Weights of a small image classifier: 44.2 epochs.
Rows from block 2 of a small image classifier, named by matrix and row number. Each number is 128 + 32 x the weight over its row's rms, rounded and kept within 0 to 255. All counts start at 0. Numbers have three digits each.
Before each channel's rows are labels from the 100 images, of 14848, where the channel reaches its highest value: "responds to" is what is common among them; "peak on" is the class under the peak. Only what is clearly more common there than usual is listed. The data: rendered made-up planets.
# conv: 3x3 conv (model.blocks.2.conv.weight, 112x64x3x3, each kernel summed), inputs 0-63

responds to: half lit; rings
peak on: planet
conv.2:092112126128134083130182082082099196126088112182130088112125162108116093096144128161109111128179080148084172132150099087118104124140120080097097085157170147117078036119148112106118126091106109

responds to: half lit
peak on: planet
conv.16:098133175125120155123153147108071051113157120103112123022106121136156109138135106115127129130122170100105137167103190115117133085128118083143151147158175112180079073067138138146113170147178128

responds to: crescent; rings
peak on: planet
conv.30:119146126099140115159166114101140074144121137130089114084123133136121133140114081211135127070115126163130095176104154138129098089068154137068191173056103139114172110091092076084153163108120127

responds to: half lit
peak on: planet
conv.4:085128114093143162152143096112119092120134108132116123052114155113118089157107107124109115071212158162097134189135211132139151133118136131088144101069115147117109106089160131089156176055130154

responds to: crescent
peak on: planet
conv.111:061136128169110080188088132141143201154114070106117101143117151126106116126125148178144141136157094125108034133135091113151137177193111104092156120171107118095128127141100153185133148167120087

responds to: half lit; rings
peak on: planet
conv.5:124141109115100163073133077079140156092133162159170115127135156141121135109095144073164077140091146129094108073076229125120134127086089062169150095113167133160150152160103118092129125115096108

responds to: half lit
peak on: planet
conv.8:116112100120111133085110106125102109105137128092096149127120097200119171106144078195141136211092176145081177163169151131119075090117096171146132170169151088105099096120161141100087174111121127

responds to: rings
peak on: planet
conv.80:119118174134114115162134068086022117146092126112185119186126124088102092108140128163108154116097098097119136141183107083131109102097130105136113119138153123083099173100145090151130151046174146

responds to: crescent
peak on: planet
conv.81:069095090161141156131090122083147110149124149065137154102133099087120122100151172164175198140169113092195160154135092091121151051095128154129109130143136135120101161095137104166096159193111130

responds to: crescent; rings
peak on: planet
conv.46:150105095081145064136158056101153153124103102184145111173139169128132130087134105136115136078133101115051116150131157109148148129135113115126111120065107129129162141140154087039129127038117137

responds to: half lit
peak on: planet
conv.51:163107111078110091136096135126098145158136111067123131154130045111108107111098087111090164161134064130084161171215125110156130135111142216158172143154149144110126103168143145133161099114151112

responds to: crescent
peak on: planet
conv.12:126096149111134129196168086063101084144097089088117137149096132161117077133104097101149185058133150117160092132169102151136112105051122171113116157153124125115091130145144088098060101089144128

responds to: crescent; rings
peak on: planet
conv.3:122140101089127143139180085137127094083124125107112108093087120137133114157118048139143128084133114206125145179127183094102122083125140175062166044076127113119150116117137074091140146096121123

responds to: crescent
peak on: planet
conv.25:093109204157117108094167080105142103093158148130165104122097122093111093115088080085154160117121080088113109129169171170117105094065080162097107107125139090139086130101107102088101069154093106

responds to: half lit
peak on: planet
conv.100:117138106124159114140143123159086084133100101075112073104068086113096151115068152132112123164152128138075114126153106111092109136097167156123197191075123150075114114127162123110148107186069075

responds to: crescent; glowing rim; cracked ice world
peak on: planet
conv.88:100101188223109059143132143117145148152097138141158071168108184173117162121185108105166149108103151120172084095120097149124167165114108154132136070170163126124137155110093132132100084127120101

responds to: half lit; rings
peak on: planet
conv.110:091157134117105132235131115081124122131091182131071107153145130125106123067141148126145112101118088090156084108164111128123141108125099153081072190124157150077136041117115114161112113121101125

responds to: crescent
peak on: planet
conv.45:109147145119176117108158100062163190122087106123122158158118119134095120161166082150131109142137145172113161142102166120092125111069135139041129146151158141144142133136094120060156203056110116

responds to: crescent; rings
peak on: planet
conv.6:091148069131120170099170105137123106141105136138142108091132151121132098118116072083145123077184167123153098181144188125097135110108171120054168147094135152152076121146135102076119139040131163

responds to: crescent; glowing rim
peak on: planet
conv.34:091104016136116118172141117106168214127143092162111138131138112112147076109163116196111155102073092138104079137149116147127114132067080071103137139136100134118143119146144139145157119082123122

responds to: crescent; cracked ice world
peak on: planet
conv.102:118098035104135076170172104117127154105162159182093115093155165110141144145130162109115096074117128177155108121072175146128056117108185078137120132104140132102139153113133178137092097124079128

responds to: crescent; rings
peak on: planet
conv.0:135145077111116147094166109130101078086135150131098105090176148115111172134142059119159124105181116132154103128148156161128103147143128136056132064050121112066147122108120137073127128053149166

responds to: half lit
peak on: planet
conv.71:111115143070130116030129131069122130061113119157129136105134096129109123138187102152112110153182184108165133132107151098127030082117140127140118101155114134139101136130109119091138111189098071

responds to: crescent; moons: zero
peak on: planet
conv.15:091134133074118091163134096132133129110124107110123117186164130146114117148194122134124168083105097135141084131142154096131133143122050119133118227080083133125158129190147119066189179140149137

responds to: crescent
peak on: planet
conv.108:051152125056131132171156166136114077098135162045112128089135131105102113154175150218116111083129134078106151126136089112116113160116095142147099105147150120122107125076136183143142139152176116

responds to: half lit; cloud-covered world
peak on: planet
conv.107:195116124112152170141130188095105058105083153093128141123104090085064093128075152142118111131106104113144087124147126168116135173186104181129106186078149118102107126115115155158091086160095155

responds to: half lit
peak on: planet
conv.52:149121154155132070091125104116095118114098111134110092088106082083088127116118166181135181165105080099120183129115088108118122112071108084201224141098108117102087094118108090115134103138141124

responds to: half lit; rings
peak on: planet
conv.31:128120152110154139122131152143161069080102112128143101145092088097101131136103182198183103156091107110082156165120135131097060166177081064165082093167174134168161148107144097123105143132126147